Weights of a small contrastive audio-text model: text encoder activation gelu.
Rows from block 7 of the audio encoder, named by matrix and row number. Each number is 500 + 25 x the weight over the matrix's rms, rounded and kept within 0 to 999. All counts start at 0. Numbers have three digits each.
# short0: shortcut pointwise conv, stride 2 (encoder.blocks.7.short.0.weight, 128x128x1), inputs 64-127
short0.0:517575484532564508533515501502489491545488488535480475527459528526502508449492499471470515513490517513470471518508475470495504502519509516518503444457484531441478476539498479502478476476466503
short0.1:465530502483507506478477490475495496503529525570426482516484517476524523496505515496485540484495518476514475501531536504500476503529433506557568527481507495472507547496552475478510531505511498
short0.2:484484517493436427475509519504489502442484466484500535503514466508461502508482555470483486487456465542586528436542543487495523509506477533496508459519468487531516499493472486487467507505508481
short0.3:459494514482493528512483531505460500474541477532503495505494473465532530459533589522459463455501523470519497527488520480495499483524461519493518505490518526500429527529479490500475509507536484
short0.4:483470483539446466482497498475560498502529478482516483598540488461466491482509500510563500481492478501493529514470500524582485521409436475509486431501511555502513507526467476526521485526531423
short0.5:472516513462519520524513467499493523468544497482543510526641491508553506481512475532536512489502512497517493472515508506517470519498518451487436487528480513625479530469462523458485540532490507
short0.6:472454489465558510501483475555489477499521516498518494461495490502538489484501513507538507479509513505473547467513518471480510493461512542517472484510506500498521470498517476439510505476524485
short0.7:498512479515565522499499503484473529481509475476455510491482450497496474553518525450515575484578521515518488508505470487465453488491499509476516507453513483491518498517497484512507487512513467
short0.8:495533486515499480540487533491453503493489491522503519487479504494465487526498536500501461472493495509517498506505500499490506510483479481503471518485494513485489523500489499518490481524518474
short0.9:541518492494472497480510511515482484490490490538481484499495487496492493475525491534487482511468497476507531503484514503514516535487524519491511499521486500492549502472511494523514495522554500
short0.10:528492491499469453497514476475484494536485482482503529527496564546469504461489475504510491483513482456531529448503492518636509473512483513472474474513471533504541494520512489494508524467544492
short0.11:486491505476501507488490559489502500502462520443524497499540502521567507484498472469501538505494494511505498487499501495500494522477520495534466490484518484508534526486482537482526504459472472
short0.12:504523541512510460492489503475492496500501513518485493530523475457520493533508468490486472498548496509515510475529478492515495482510498514483484506514502476486532497481478511487487481573481478
short0.13:496504503490485494480519503500514515504471521514488493506540550519529522526523506461512492482497519486487507473498506523487451515489520486493501504505504466539475493499486489543456509468512503
short0.14:509500509516494505516514489513471492527487513505492511472477502532554517494536501524500485515470460513493478549507518507520518504509476486504485495494508506521492546460504499510486505477528523
short0.15:515500485519491482528522533490487510525519497498510535522489499468449530493496530498534484509503492476503527533467516534541523471506482489457538462473512530487488540519534450469452514455480509
short0.16:485455477470532485510483454531480473530516505566514521499521425513551499533485498466545470522475516493508516487554503504510525508487471491486513467507495494489475481532509558488515505506479527
short0.17:516524549521462510487467479480597539469481496497493500537487512464475473494498472534552503473504491509518503493500471537497502517501497519556482524471465515553512472478538514451493527465481507
short0.18:521469496507487542441471495484563523512506478496497478513491489456488499530453496513492487515488513477493472533499493516500489495457514523501498522527459500550468551457509519483484450495493512
short0.19:476483491490495529477510550473530514501509527487489484493500486486482502499483552481513483529507457500514491502476521524485516519553481517467523521502556459509506521526503518475462496513483475
short0.20:481491496491493487512475503466515503502479497471534511497519542518528494515495441501508477466468510473511518538461506482494451508477538550478535536550480500492443538504529496449500495469495523
short0.21:524512516465470504501527501487492504483481463501469478435493524502517514508484513519535535551519447499523488548479508514470497508552439529480539596508487518502506544448514445471483527545492560
short0.22:503470477461566498454479496491481503513518512546461502507512470505495535497510481494500473506515509514500511515534510458491594474484501466532475483457476494481493537492477532516509505489499481
short0.23:513536515539566495514471494506506537470497470520506516530540480488470530527489473554483470499456491502516495513471486490492483510489493485508506492499497502512517515518520494530511587526476529
short0.24:464479500471469492512445500488475502496509463507487480505478475489498562509528535492513510469542459511503517488481539498493516540511457509492506557513489522508485492538462452489493495474500526
short0.25:462494503505487496517532504505453480526518524518483502515520580482556487492559476465485508456506481522513505499551485503503529529482463489462516511501506527508487439501482471538517494494501480
short0.26:492485480534517468463522494516532508475531547480464491482491459507526504486483545530476557494464565434522495498469515462488485540489529516465472514471510469500518493473514539503493478505495502
short0.27:473528472518535523489501518523491490539501511473483495445524494477524527510460499484450492504532509522463509507505525490488460514496494475493478495487476509524489513511508502557519446536484484
short0.28:487481561500490452500502487489539477464472484483495534484462473470494500521521438511478505502531510512471469498512521510478511490536534516531482539494444503483458502542494412495500509488488544
short0.29:500500509516552517516490518550477494501525497510546474468455513498494506519481501490513536495554477483460563477493507471513502504481511488492486537569499524472503525469457493439496472460487477
short0.30:517519482481559499491534516496513500501496497504461482491486551499513489520522528453539518478469515501521491461518507456525514474508475475479464534511476491542493502500531486458507514498497498
short0.31:471485537498480443512559451455431567508463498465477512535504489482486520482478541520482520523475521483554552465485478511459464497475493540522488498478529529507537531518457464498504521513508495
short0.32:508499497493507500494514502516508519475486529473488479575492517477472502468535514472446479500497456559519522522481486484497500519517551484478489529493525526503499491503475533496515494495476487
short0.33:523481471507465478511500487481487514500490467521471491502466497556499544503482566491503521532523462501514510486510516491520527481478454521489539504484481490490518514531475511479484514513523538
short0.34:538528493458511492466506484542482475498538482487522448494517528537475490519529527508517442505491493470537480497548483495521504505495488486478507514505498546481493517504460477525505510472474482
short0.35:483508513502446514527517533491469477508524482511480494453546474521534502477562518511567470475555454500546465434537551497514486506534473481490504551520485512517495511475468467505491491495479532
short0.36:477513494505511477527538510486543486482508488492503500493488506483491498484546471481465502498485502507476499485473512535499538500503497516495495506478513506521508510499471544453519477443541462
short0.37:521506518536509498473451478486509512483525452503443486501513489503484468524511488522529519519480504522499498517570512517487511495501491471504462530464473512470468525468488459473482494501482483
short0.38:450507490467512506503452494518522502501513507428611469504496500518483480520470501505523512502484509504482473516500515511532486493511482493465529496451524512510518523484455492659465491499499506
short0.39:505524498458482503498507504520531495488510542513504528545499479460508464510503470521476487498501456497495482492511489539497502478491523507514460492495590456487493473503520490561499488501495464
short0.40:530517508516473496481500517441559487459530472519486491417531501476515467496521438480459448490491563534455518527461554497489510468531560487485434512504471478493533486527491498521534517520512483
short0.41:491519510481467447510515533513520465521481524490469458487515533526526510490510478488503474492502474487533461487519512487524487501508504499468497503474491466484519455486490508488478512521490498
short0.42:538496498472530513492514487511472484506486530528485512487517502515546518496502527535506523507502488515502493527503452458522522518500494519483484494492554503481494497473464486496503480493531496
short0.43:533492526490489481524535446493492511469514474511503481487461508479482494540508462458513489501470487492523482520504481499517474526498503485542522474471531511481527529484504528521460498508524472
short0.44:538493474500502484465522516462518533483449477494483497506497523477498501457503447486484498515457485491505544524494505495487512517488502489546488479490536512497526482485502492530478518521514565
short0.45:488484483476495439533502498518481495494485488516527501507470485460508504518521480483556487474514539592478526509456455538500492510588414467484491538512535510497485471517496456492509508510514507
short0.46:499468558464460526503450520503455492507463471498482544495488467495474476508483484520503524541471500550499516572529493506471534464524529487494479523472512459512490478514532543518475480497518523
short0.47:499495509501494515488502482470472497474500494495535502491485538525496603516507475498484472488497467498476577487471523475524459481505509485492507519522502460483503547505539505516486484498544502
short0.48:491498532516511507519522540506502467510506511503520517531505510485474505490488528557485505507493537472472523513494473503510504502494501489553480487475538470490482516512502505505511474421532482
short0.49:495506471473566490507510491520553536530500534521465518471488522532480472547532520522539464499507495475486478468524478465471562488475507481504467492512498507501499460461507524461499500492506540
short0.50:491454500487527529513511535495534494528522506491490456538468538501486500533471469534464492524482495512493463500465488460474472557481529496492477516497512512459493462538477503447495492511444519
short0.51:481485492503516503509481489505504541505475533497473531504523507506500490505510478492491506494585487505521484488512497449527484505495508476529491515516483491510457507504509485481504533667496513
short0.52:501532494488525501524493494516439497481490470502493493502504477493528500503502499487447567532473495507522452490523474480495501537483527503497533531476489499497529518484461516499531507413469488
short0.53:466499506472457479535495444559538444540500501462499559476507460517503537492456482496475478530513513507415466576534474520500516519477488542488470445500527482479563495434593486491469512516481542
short0.54:523518508509488513512515479524532471503525505502543453446498499494560509485508530494503496473523488443554494487491526495487466515501479501483489511550504453476488536490519500488502493454503556
short0.55:510485480480462478506465516457500481492456508503527528468484522469524480510532527542498529411519540525462544498452492493483504524572509496505472518478536473534500464489486526494501517510491475
short0.56:507525464575499516514502504482481473511477451487495525465483478503481495514515522556520473492484493500544502487483496524481513493515531514522537492513504508508531515467494488543507528548514511
short0.57:501480456502522509500516497485526481501482526500488513484468507513531526507500509495488480504471516486467480524534488497467499493495506494479476534447523524488485470489496468520499454447473493
short0.58:485533487471468517496520514521492495481480501509522460490470488514511501483494528496498561470500508471475509497519490521467495485515525498434515501502495481530489482526530493495479495536516535
short0.59:494502525501515494492555521523549527568497486506501504529496494512481533511459480473557538506496546508465522491467473540498496504484506506514501487511490522475519490544484526523489487454503488
short0.60:502522526472519481492486482502473504508492505497468513507515514514505480518534501484510467499520476483477488447486538476544485517517474473489529544485477463480474561494511478521527516464558521
short0.61:492504495491520488476482495458507542474503502523492511504472533535476496498462463494482457440545500493494484473550472475457468460491503510501479517510513501482505483473496483499496497501521495
short0.62:483473477495457470508450499491479489530502504493446473484518541500496513541484469501516476523510482491465519510509506489478524485459493524476533433509480485515554487534527499476516502489463545
short0.63:503471509479490560535525491515458494464427481489483456481468443544502399486455522486482511544512488544474459527476459520516496506533494492519516560489493520482505526490568506432469510507546516
short0.64:524519534564504471489525503534524478488519483494491518513505492482508485497496550499486516529502490541538467477471505504486478465540475521543513480480511505525474491540482497448498524456497533
short0.65:515531504486483497524517491512489500484483484493486495507488516531503504483476508489448478512488490499534505501491511472521504466478463511501490484495516505501501547500532473492536451487519493
short0.66:500546481505523502513515480491465485476518516501541492501495501507491535466497520504505515497458512516503510488514488510497497499492530505535524490495461521532510440498543537573511492474525508
short0.67:478520516500475485471493521505505499536509484496476523514487493489515499468509482542491477540531475522530488450530533474472495490498484497458560489541481511497473473521486507506505483474489486
short0.68:525551510508506507546502522529499534491513520527515534492510483558492499512477479537496518515505525484498507503517516502522545497474502493493486477508484517514502501445510504484498498513506512
short0.69:516489511447455588472491572490499531517491475533490533476522456465492482454535467556524543512475480494452513480521517501485438505536514518532524501533489459518575443438499534482545525512467464
short0.70:499474505482523529481507461524490505508495552505516494524495468499527533503497470508471483482482492509495497528473472474520547521498530489506504518493514511475548534536497502495473509458472481
short0.71:500497491547473474497528482480520516490507488513523506499511499505504470465536511477494450540466517522486540487462498480460521523524531512546483496515483496486514493482486415517509542511507481
short0.72:466554524515507500493516543467557480512496497453540501506483512512497493488470492488519494488477501508498498530503493480492461518463507492467487491536523543486530506457508496466480477498468487
short0.73:532507476479480524521473483559483496510475499491483470495505460524491508500524460515493532534491487472503504457477512512478496525527491520503522498505478520527480515495472484509506456497454479
short0.74:519502501503538506501524494488540494501481522560492504506472492491467495493479501475514489524538502469500458528504491501495457464482478506491515503516472513500489468520540507491499458533530520
short0.75:468477501500523522493474497493523490493502512493512510554594537483490495494496454448526507498488502510500521507485497585559481481503488493511504501494477491530487500504473489449481523514529478
short0.76:500494518499504520493481459484474507443514482435582514508463490479532472496501455478478505499502462517500497512474516496514450502512495457469568497557521477501491465489449515548549485516542488
short0.77:486468522512479516498491483502475495463585518510497497507504526487503514488496541466490488521495527523456532491507470452472486490485528471485528442488490486490478520495534567499507473494513444
short0.78:499485483473495502489528513479522496479521495495511461458481489473521544486521518501493505500511467489509530474452558474558510488537456521487531529498477483509458542506457464490474503521477511
short0.79:517506464537482495514490508501524442495531490531517514514494535539461562485445510491487501461502494524534545496476504531551513473547482548512483456480509545521501505516531502482511484508502533
short0.80:501512506511472513505512496466526498514473500528485536489509497486475479518494483473518512554511503547516502483514499515480454473524557541500521532502527450487470471558544511537542492495477504
short0.81:511502470481533511504466448497509488454494488481541527524547484523511496541480488530521510493512497501464450491531488529490504501502524464519497510494491502541511462510463531537511499525463541
short0.82:515532471494512502509499526508482485500518532516513508494512515481539493508515486544514484479473492500492467537515520537488512488481521459491547505504488493487512510425528536524508481485530460
short0.83:518534517496493543454487561502508551518492482481482532531475479501562494474528469521478473529519492467445462493489490478514527496424499525514496497537543530498478519536530448475499508492513490
short0.84:530509483516470516499502502509515497507558480469478483499466464446526525459514484530510500429540486492536539505470523516515517503517486495469544474495468559499454564495517512528501515484499482
short0.85:448513509464505517505478497495515524488498479505495503494506504512482515515534554495531485479524504497521487513500504461504448459522480491520456505559497507428471466527493505518462501543493552
short0.86:516504518520471505501494504501482464492571494489476506521512508500530499478534419497500467512504448476481528507541471468498506481498535550480530483518492473527470494484514496455482504510517496
short0.87:531493449527487469499496489490530490512430518494507488515472508447506461486471522501475489496493501481500507477465522479496533481518478479469502525489498482485506472480504494517483497524512506
short0.88:487474506501528499497511480512476515473510501496528480522510495510503477518458502539514519490505482503496494499489494500496528518485472510505509495521514506471477522466515508516473453480499495
short0.89:500506450511494494519517485510486544493475520495499497534465503478531508516481497470534548498482498469472503512493491524494502489480496506520495533544490500472495483499506483518455491516520482
short0.90:485489533506510468481486530473481485489481469494472509506492500523494482515514492476485534507517485519467485491529490484504471547483492491505469481506474527516500465482498515519517504473523540
short0.91:491477494471488538469497524470482488547530520522512549542517485496478471475502512483553511475496539561488463527477520499479493504565499519530532533465574510493521476516491485498509489485498488
short0.92:483431526477459551500496484482516486535535474462453474488505453558486476562507473496503497530512532477435488512513525519486493506480523513487469514496483497495523537467571509480530491488465481
short0.93:516476498506531494471480473543473518504482503519512493524479446498491547564473511493544520477524515480494500483541528489495497526519506502508450499490511492540474505516494512507500492495526515
short0.94:493478512501492532494476528521487508510510517511514484476493490496484471491519488503476524512515493467500496506438479515537489451461473491489519462501511487504468510529500501573529487535497499
short0.95:521516466472509537517505520453501513441480529464531504504515472492503517488514582459507514506486498492502472465524471530507507465489520512504507463494506505489532509515511548468501538506523505
short0.96:527471491474505551547504511523462499490514579491509516570506479514457542487503523473461481502492485477480499524477474456482502516545558479479515503501625463483558478506513523460517522505486490
short0.97:518491524519504490516498490504461514543499564495470495463512514467502511525514450479477522524512463509529470514510472505448510514487484512495488483468468546490490470541505476523461522504509534
short0.98:496506538488490493488496520468505529473545467510466418479527431501499500513511477508486503416500522413515461497492514534510487513539532468532510560489435543512500526515473535488508516487471523
short0.99:511494515488552507484512480546510537558489540505468497467517493527486533512485483491501472526499514487513498536544495486505553513472524506510497452486475469498505482522498474489514478535477482
short0.100:489535497523536497511519530506527514512498520482577488535489516500462512544487509491483482486501536495448474517509509492538493485504509471482568494520503510508520494517528464545534526505494508
short0.101:506488521505508493508527454489503513517498509482588519502369508514518496475528479481494437514613504482505482489487467572516458497496495464477492494571530507452501479447496533463504507468491495
short0.102:536545483508537510507500502489455532510537482463487489477501501556449470488491535502516509491468493482522496523512507510490516516492503502513505479477519470475517512513522504521534495450489502
short0.103:495486505506535513514529488518513506497512493492462512483475495505493456466522534507497490446477483464488472512526508461493518494491541482523503448503472535485490523510477507465511487548513437
short0.104:493468515495513466490543507518471497516519519488486480528515499550486457495499499499517537451518500478520509476518488493490527506512483486485484505520507523502497490508476506442463547512515505
short0.105:499468491513518490483472489494521512525510509537488504488536520461504515476503464466475470492486509506467482505530486526454491506493510503523494474494488506566474539495473521484487540574479500
short0.106:485511480482470491515470489494521439509459465504499542515496529518518463482489483529481478502475549528493532494481493486489507488526500477498468547495510463492512444556500437510495502491500522
short0.107:490492575460461483480493535490489486508456489525475495504502508496499484501472521504474537539524518480542500473517496465454512485510512500468478521496484499544469496461536520578499513525466542
short0.108:482474510474497564548502548488465486498507513507504504500501481503472513475537513531521488508497486544469505520462467506489486503507541534534491468491545500491543522499464516534532522517507468
short0.109:503486502548489481476472487525526488516487487548511524464498489502499457491498501537528503511498467489514493505498546479494555532474519518461514484458491514519502493478552503500471461523494508
short0.110:507478468510485517500469476504506505471502525526508483523474469475485503506473471482435475519495588458531496499481510528484517526468528495522496457519484486490539504507477574476539514489507504
short0.111:461532501515520493478546529498469519467536487471513511461521470505483523487522504533445480525458478489500518493466477496519502492503486519498486533467489473517459517491482496504489474465475497
short0.112:497496498500474508475477486524498492496487534498521513482533537468506503513469516501489508551476507463517479484493486542474491479474529473478489470492480494483515498536490509485509522505479503
short0.113:519518468549514475483506523488531484515471513479491497513506546517459517473465544493484529491522454570520496489505492496497505493492516481517492512509520505492507476493493509479514499495522474
short0.114:496450521554496479494453489501488483453475476479430504495481539463532480495475495504500535531446523537505475518526502499484497499484514535523495520488486517485489521481520499516507512493482493
short0.115:492482480537436493514487549496555491498467503515555459491542546522448513482493492533511484546458497517530518476455484513498506528526414508553494475476462454499477463572496473511507512506488460
short0.116:494487458500485517529483518498540485502491511501514494505519514462481471512504557508494482508480484497517489472486511497508492504501506502493491481496514521492489493504502501497493477463518544
short0.117:493538499532460490514485510525493482481464530518499500439497476494512497465486502511501460470519581497514520488495471520477481447459514518507459521481538458524494471513492545506500523503469476
short0.118:524564492611539474489519432525484475470532499477503512468492566480503460535510496500526548472533531519526500524524488521513519488481510485554497495505517492477496492453496523503506468511478462
short0.119:492498489499503472488509504496495499501500489516515507496481503484499510517464499492495520516510547520507527532514475473502493506479532488504495501512482503505518500476459518509506515529466531
short0.120:507497486473503474466504453534471501507478509497519511500465545489491505502499464458494475502529496471478505471511499495520479534485495494512520526560497477517490516493460573485491506512545480
short0.121:528506473518441445494538543506479488529519493508478519485519524525498475476535476544508518551483516552512523499518501491459528477493486487488492476536488508486498499497474473485487494479494444
short0.122:470526509507508528496504455452504506521467435482503511474525556545440499530483493469510521494484488526454492517494527556484491492486495489471525442517456461492482459527531505495514516503474507
short0.123:464481540479493527519533509490483530540484513552496511516518480501496491507497567469495482482520497493528525477502517574482483453494507517526493484491531515461554500495535471508533491509479482
short0.124:514453526508557552498495470476534509522494508492585480483506506462481470497470514527493502524523547549483496526471477517518472476515500509474576492459472486505493504513466516568551521487506524
short0.125:550482512509463503479488484528494503490512529467513518567492518539486500503489543489504573512494462473479534531474526497585504492505493496511503479517500472498489461525482482478509499475537524
short0.126:530518531476554487492475461559493487536484487493514483483525461524528465505481473492506506524475529473464502511525499476505526528492492527516504443500478530487498490538507525528502496520463493
short0.127:492506453532496493548498492484506492502548478469496461463498493505481530484516530489489519450435511498518482482486501487492542516523481477509471563479488486505468494478507485488494459519525512